Weights of a small image classifier: soap at rate 0.0022.
Rows from block 3 of a small image classifier, named by matrix and row number. Rows with one number belong to one channel. Each number is 128 + 32 x the weight over its row's rms, rounded and kept within 0 to 255. All counts start at 0. Numbers have three digits each.
After each channel's rows are labels from the 100 images, of 14848, where the channel reaches its highest value: "responds to" is what is common among them; "peak on" is the class under the peak. Only what is clearly more common there than usual is listed. The data: rendered roads seen from a driver's seat, with toy cars, trees and houses. In brackets: how many of the 100.
# c3: 3x3 conv (model.blocks.3.c3.weight, 128x128x3x3, standardized in use, each kernel summed), inputs 0-127
# c1: pointwise conv (model.blocks.3.c1.weight, 128x128x1x1, standardized in use), inputs 0-127

c3.97:131114156088152113103099144124101170145157097116113106120067145148149172130158156095167109130125158179095134146148150081117086061144171109119154161137150111106123139183127132129124147125156117040095161123062176159174138158090066084126136123145084113105129123097135137158140121079157155070187040169059103109154118093111118146161116108155089202153134143139122122135098109122172219148113
c1.97:107149134078104115131113113080129175110158129114113132118126187198122172116171151091119106135181121156153147076153200094121157117119150127097122123111170127085157125154117140117147150177143143115036069133121132138080114152125160148128109152100122164086193120120102192148083134166125159115142041130100099127126182154138124136176066087088152157086140074158131128222139130092149154152163
responds to: dashed white line (99); vehicles: zero (33)
peak on: road (100)

c3.121:127161111086117147134088165150130116111101146117127130132121129162127133163116076105194114230130132141075115140166110135157109115141142106132100085191090145169119142162134121113126081162145092131083151053151132152118122126103196171135108111171128142222116136166138131075100134169151128134078122111106107144123165136131102121074164119073169058106151163154106144191041143120117105188084
c1.121:084149136127076147101127148143099153086103172121115140065052155115112110126106079087083129133163161149116118136129116132106122163135082110124102121151108145134084198114153124139087086145091100186105153182155139186160135158108128130194171120183112136131112133121192121106105186108190176118139138113116113074072105108132135143091197105096140130142117077135101103166007122138133103150142
responds to: dashed white line (94)
peak on: road (100)

c3.58:106127069128081142062125137148099116143155146144114081141177127141087192132080178110133090145123124159138158129068155146166152108100181109167092115139139115117115150088110133016105164143102149107120142134153130081133108132173156123127099169090129142175134140181098099129207138060081122155111120113131117144127157105096138146151175185128164125143146158148079182067177091103189142166161
c1.58:114122087130097174115090108139137147150132172212070079155099138171080115100117108091090082113118096146184102156135210110059108137098157098115132063160138093154082143144108146021149149158072114144089132122115098095120100132059138161129098184090152120166120152153094087149124111096075082126106143099109115159172119147111127099099179129143121160120113150155093119124137084109139120143088
responds to: dashed white line (99)
peak on: road (99)

c3.56:139129067067166091130074181148130166068154150157102125185063171067089074147124155135126108179104133140101161119099145104154167092115088141160137145128155099112151072194075141129140113125161118132133173112122107144084166165095121139055133184139096153148136162093134188119126101182141137117147149189097095152155087134096189136076118134157127092126139154096173110119113087162141089158146
c1.56:134113133073119111153103115165172108084151169176104114171083106108109161149158131129158120143127162119095076174145150124116164111089104078138132132153151105090145061175052132136122175098120128119142176096126131200110131189118094162127067206123136163128147169093043108100155129168122138167118129166069141113195144094078119164079146128117133097116111133126182105093142115171167104105089
responds to: line: no line (51)
peak on: sky (71)

c3.6:105174095117166155082153164084100080106127117169093148150102092117107119107091141098142124093087174078165148090126142138167136126161050186131142117100098170145110173148160091129142090127120127180158154121088043126137096176135175153151114131097126109060140137139192118139074134109137091139165155177141081143155091161088098112114163152137112150124155129150185163024147127136153154110170
c1.6:190145162112119118048107173118154105126104125130136168110125171132116125096082107076143152090093204100165176172161084131159163149167107097175136164141099141107040176179127088138130120088125093153130121121085086100103111155158174144171096085123163165135138136121158121080092086107168075095143099153142093114146129077111187179115158173118112136106095120101181130104123110190135148128162
responds to: double yellow line (100); dusk (60)
peak on: road (99)

c3.123:093115158115073179118118114144139143078121090111126155060078177141088154099084126180159154127167170140115082078135132142158187100090179084075155166074119119116122118093086128091139144105115143122169164157140161187176126087146121137135166123118158167102165117140173120145127130132108140136102199107089153086103126123066162107116167132115089181105212207132104132119129135139095154153078
c1.123:124134178124123125095147132147108121076065116054138101127133149106175148125081114131202176195141186131133113125165104093153225127158151094132126170069101159140139120168039115069107162062104163175165127154086105109145188123168154110121121102115146149108148103182130125118166125134111136112139197100101152121122111141080197140127180126122084109107143150105138116087136111093112140126123
responds to: pine (59)
peak on: pine (42)

c3.127:151137140190055158100098076203138149091130110134114139099191093133067071124109128183141125123076083100125104161163057127129200151111166128076103156164119114144120115142099105141128133159126064156123150135131179138102163069148154100174151155178139153125129115126132061152170125108128111134092137144113142081156174150169146104164203123110073149089096152151141124082086113129157160120103
c1.127:157141102120132142145157102186149153085112152143111134090110107110050124132064139193192105096143144071128105166141093094089163169064122106163132123142132125058159152137132079184156114130115157170112147121166088144159185098173138098115175099128146139119133127105143088107230164087104184124084153109093160114096162105126182139125142090119107169096133176110137098117123107150145136105058
responds to: pine (59)
peak on: pine (42); verge (35)

c3.66:171117130114171100154120146128129124168078090110108176168177149114101079174181122135090198122139108112145119140193139126125162116128132104073232128135113122127104088110156102148091152109112122164149057157094104145135125116139091091151103106079103110130143146182106165114128095083114106121166102155185124080147120140171109148212126110187094109153122156105152086083164183130087080126182
c1.66:152155125164099163134130152133116082120091131128118159075087175145122111175089116113102170123154121117182138151182079134116101093195059121128116116141083125162098117121148143137130117163155125241099083146091136119144117056143150100183187095091129125068147152213137092119117109153175131103201130191146147073081114117170090107173126119142146148114106110096165119099118146117143140136132
responds to: double yellow line (100)
peak on: road (90)

c3.126:174153126187063110117095120161138133191089173055156100110150114151120138131103097186104121145101079141140176139098133151070100145134121141119165020082117099134146100154122099157128120180182165093110107115137143096134189130123075118125138132072130141137112160091143105083160124105157141138124115149112179151138073103149174132084105101162164088114085172158131123121150152115159198056122
c1.126:116109074155108116073103149115158087104145120105098134132081076133114124154122152121132131153128123153099147086175108203156114144091092140148072088118127128090102133186075111122125114122115186095114097161161136141158088092134099093095106107152055139117092133133132124125101163126145115089159132101099108162123146113178148113188102090113186133144059145142128077130148185124224190029099
responds to: dashed white line (56)
peak on: road (96)

c3.104:151146115174156170175126156112098169178156093141130148127123112104175097157110156089087112077190092098112166128163069096151164161154092149096062058151114116128092125108152041185112066138126143180077106131156126100133091144193106114142155174133126147124101184186132133127112129142131148142151098185130120104135167124107097150127110133147147130167058141125040127129118066144135140114105
c1.104:118088144164125151154114167137170117114086065121162099173137100084120097182119096107126132087196118139106159110123090189173140108151095115151096095167141120148174110174134098100125095098153092132144090131119146127100141102149163135106129163104090124120116144087104136129139127150086131080172138150176200112114184000135102161084053114078171107125113177158096085111121149100120141130105
responds to: bends right (67)
peak on: road (99)

c3.59:140159138075101097082114164126125100102144130094138092126175090139075136129137115149091105112152117155088126089177090150172108121184164133046140149153158167133139160141120129087025154161152113113078161148090121058133113116141114126084127143129158048148096099159120112156122232215114158151142141130153139172158074126138120114153141154156148088121117159143122095082136116130139159179148
c1.59:094145105110093101082183182158139090104156141156168130103169131117080101133097165117089135109108107110169195083125091073171132121163195135155138130119107086132065169169129150129013140138149094138076151111151098129147131106124162129124084109110128122114113153080155095103089118182141202114170145163162142182126145147171106176085176118145140111128135172172131114107135134072122173153156
responds to: solid white line (92); bends right (62); vehicles: zero (32)
peak on: road (94)

c3.26:098135110113083129122118126129164139118108150138117160133109112150190115149094047086085121113240133111130165125126055109085138129117079101056107126112120144122102161124109078074088179123129105096104130134172114188167141150154140100176188133188146101143128201121160103115135160120164168189114129152138075143103133152094122117127175132150123113138134110164114173130145196138056145174131
c1.26:072130099097071107172079143077105141131124191132125162168090148141146077134088075137109103155169121108129156039169045158124152155102087112078131116144167104116161107104088095091095164152099094166118133191099159154148140142168141105177145151183108174146135151159131096190107151115229165122106145143129132126166081146101145125105129142145087130075147126106125129086099123138106103145143
responds to: double yellow line (99); dusk (62)
peak on: road (98)

c3.29:128085191135084135164113131135111097077087125146103160171092119138151113199186097152126090143102140092136184155112038134076085117134099117130158205142101171069114091155141100129157156119139145113097099113140129117150067154139158124130149072174111132106073144179121129125116111096176125129184167177156146085143148162124165112141112140160116086110122192143121129038106131152072119149148
c1.29:091088109070168086125112148100102138106129123156115178106140137133141071194145160178141052125079146092144143119127025144058151101165085159151139169129127176124057071176117109138128144153106105072074117112111156121099105156116153116128104108181159143072090160172115120146103087162131168145186161135134115114163102164126097135147086184159124098140102164119102129081136145162108114113146
responds to: double yellow line (50)
peak on: road (81)

c3.69:124140072109080145141114156135098145171184209131087072122148058101159110114105106131125094139139094136077152159149038125144096058089170145157118109165119127174143159169152163071121140125158128110120136117161072141147133141104127132156142131099150128178153175142146099127140213150145122134086126107235137142079141122160124149095122142135138116136115103080118161113168184166142097120069
c1.69:113148086117074153131084166125119171134126146097145086199121081138117160120122108168122070097174114112113132105118027077106108076094107153115152115133102100121152160181149087131111143090119124127144135078136069154174096157095164191165141119155124162130147181131121100230120193140138099094063100112153134136177105136135118096102132119154148060111130163115126148164144172119100083093129
responds to: line: no line (72)
peak on: road (94)

c3.105:146119135127109144136166152140102118067074202162125112140190091134087097156170146096151158113097121111120190040079130149101149086153129109159177136144119168078125086144145153087152157122110127153138151136182158132066106167130130146114132161126148140175102142095133206108094137070117177123125080118096122177140098090138130108177143101119197119134108127125047117181156106117091169073148
c1.105:169158089124148135140092110163092091100100161138142141152169061112121081171147100114121126148134106118071206095162165127053113085175143107125131126164089140090117090142143139142087107115092161164149176152132155125134089124124096132097198112095174158143126107110135185146169162099121145076130078146131096139126102053031129178186147116132126172154110107149093117072129149100075148148147
responds to: double yellow line (100)
peak on: road (91)

c3.38:124147134109069138145096101126124142100129086187106123174182141121086094087183078068092163113120149167116090098162114081061155157139156133155113147134104105171152133156140146191133127130204154068060072134132155109130152129107085074103130137139096201106179099064160146120108151192123137147147111141137083087173126124141137120152152146128141174095151150113156081115122197155161088120129
c1.38:084109117147100100117119132140097115116124124198107207150122153102098158148144123158074144074066183136194118089142070158060152111107162115123174173115125122117069111162125155128100144156177070088101097131131092077113082164106094091113165094149153147096151067089098136162115105200133174160112128162103077122137126137133077130107113105138115175122136128119119108132176193145133170075104
responds to: bends right (78); solid white line (76)
peak on: road (99)

c3.18:072146134125169103164118141077086147162126134156138170158107129161167108133153151100097134114147158117134145158135126110093076104182149166095097145081088103184212161183136095126155171116088134125083124115085149116183066201111085156127127155080061149131100148202114159170118143112134116112167128098148124120108154154109122117120097145134198100115158129073139131151111165113102051106062
c1.18:100143123162140097118085172102098108199136169116141146036130089178143121100111165130138147169095088110142151102105107101192125111188074105146106152107156118141131133130116116096156137112093129138117085166028130118115146110140100106162147162071143109093169126161182132106090137131158110121091133143165060109122144189137097133130128197167180174189078106078108158168154140133132085122088
responds to: line: no line (73)
peak on: road (84)

c3.33:167135164151106166084064115172096142139145066118196131189146129133118178186082100126113131083118096134127116096048158130132148097161142174124095121137109103109165073168117126181179040117108153122090162125128182156157156046131185161133067097115143139114131105100168132142155138117105128156164092141089090148138113179096137136129144156140123157139101090122190116085082101124133087139114
c1.33:101164108136113181077109183121094151144137100151158140137163128133189108173126161153126081134071129048095133083088180120150212187150164121120077080087067136167176157106077175152120088106113144144078149078064168109168164090138091102137116134103084133163144119135132173125161114097115129136160170187127142088143145125141094133115153116101135121089085124139169157136139083114123143149174
responds to: dashed white line (88)
peak on: road (84)

c3.113:120122108123169086151081089131105102099133144144149177151116117137072116154166127187086127152077129155203108142163131147139111088136130187119167129111080116159189140121099121166150110157146087041131195116116135085147110120101163078146154163163103144131141036114138150130164091149111118158179151131126128130155145072103081157171094084146110017108127116111113150134094158144091095145115
c1.113:152147121100192103107100118132136094135137181121143121175158172141074195147118125165131090109120131196129150133109193146126170108086165133107142101081101103135183126127131126093160168174108139080127137120114099139118099107083172115142104160108133154117133077121105196139130117150156175159238127085115090175050129111112078120145066131138106065144155139143077084142104147191139131128096
responds to: dashed white line (93)
peak on: road (99)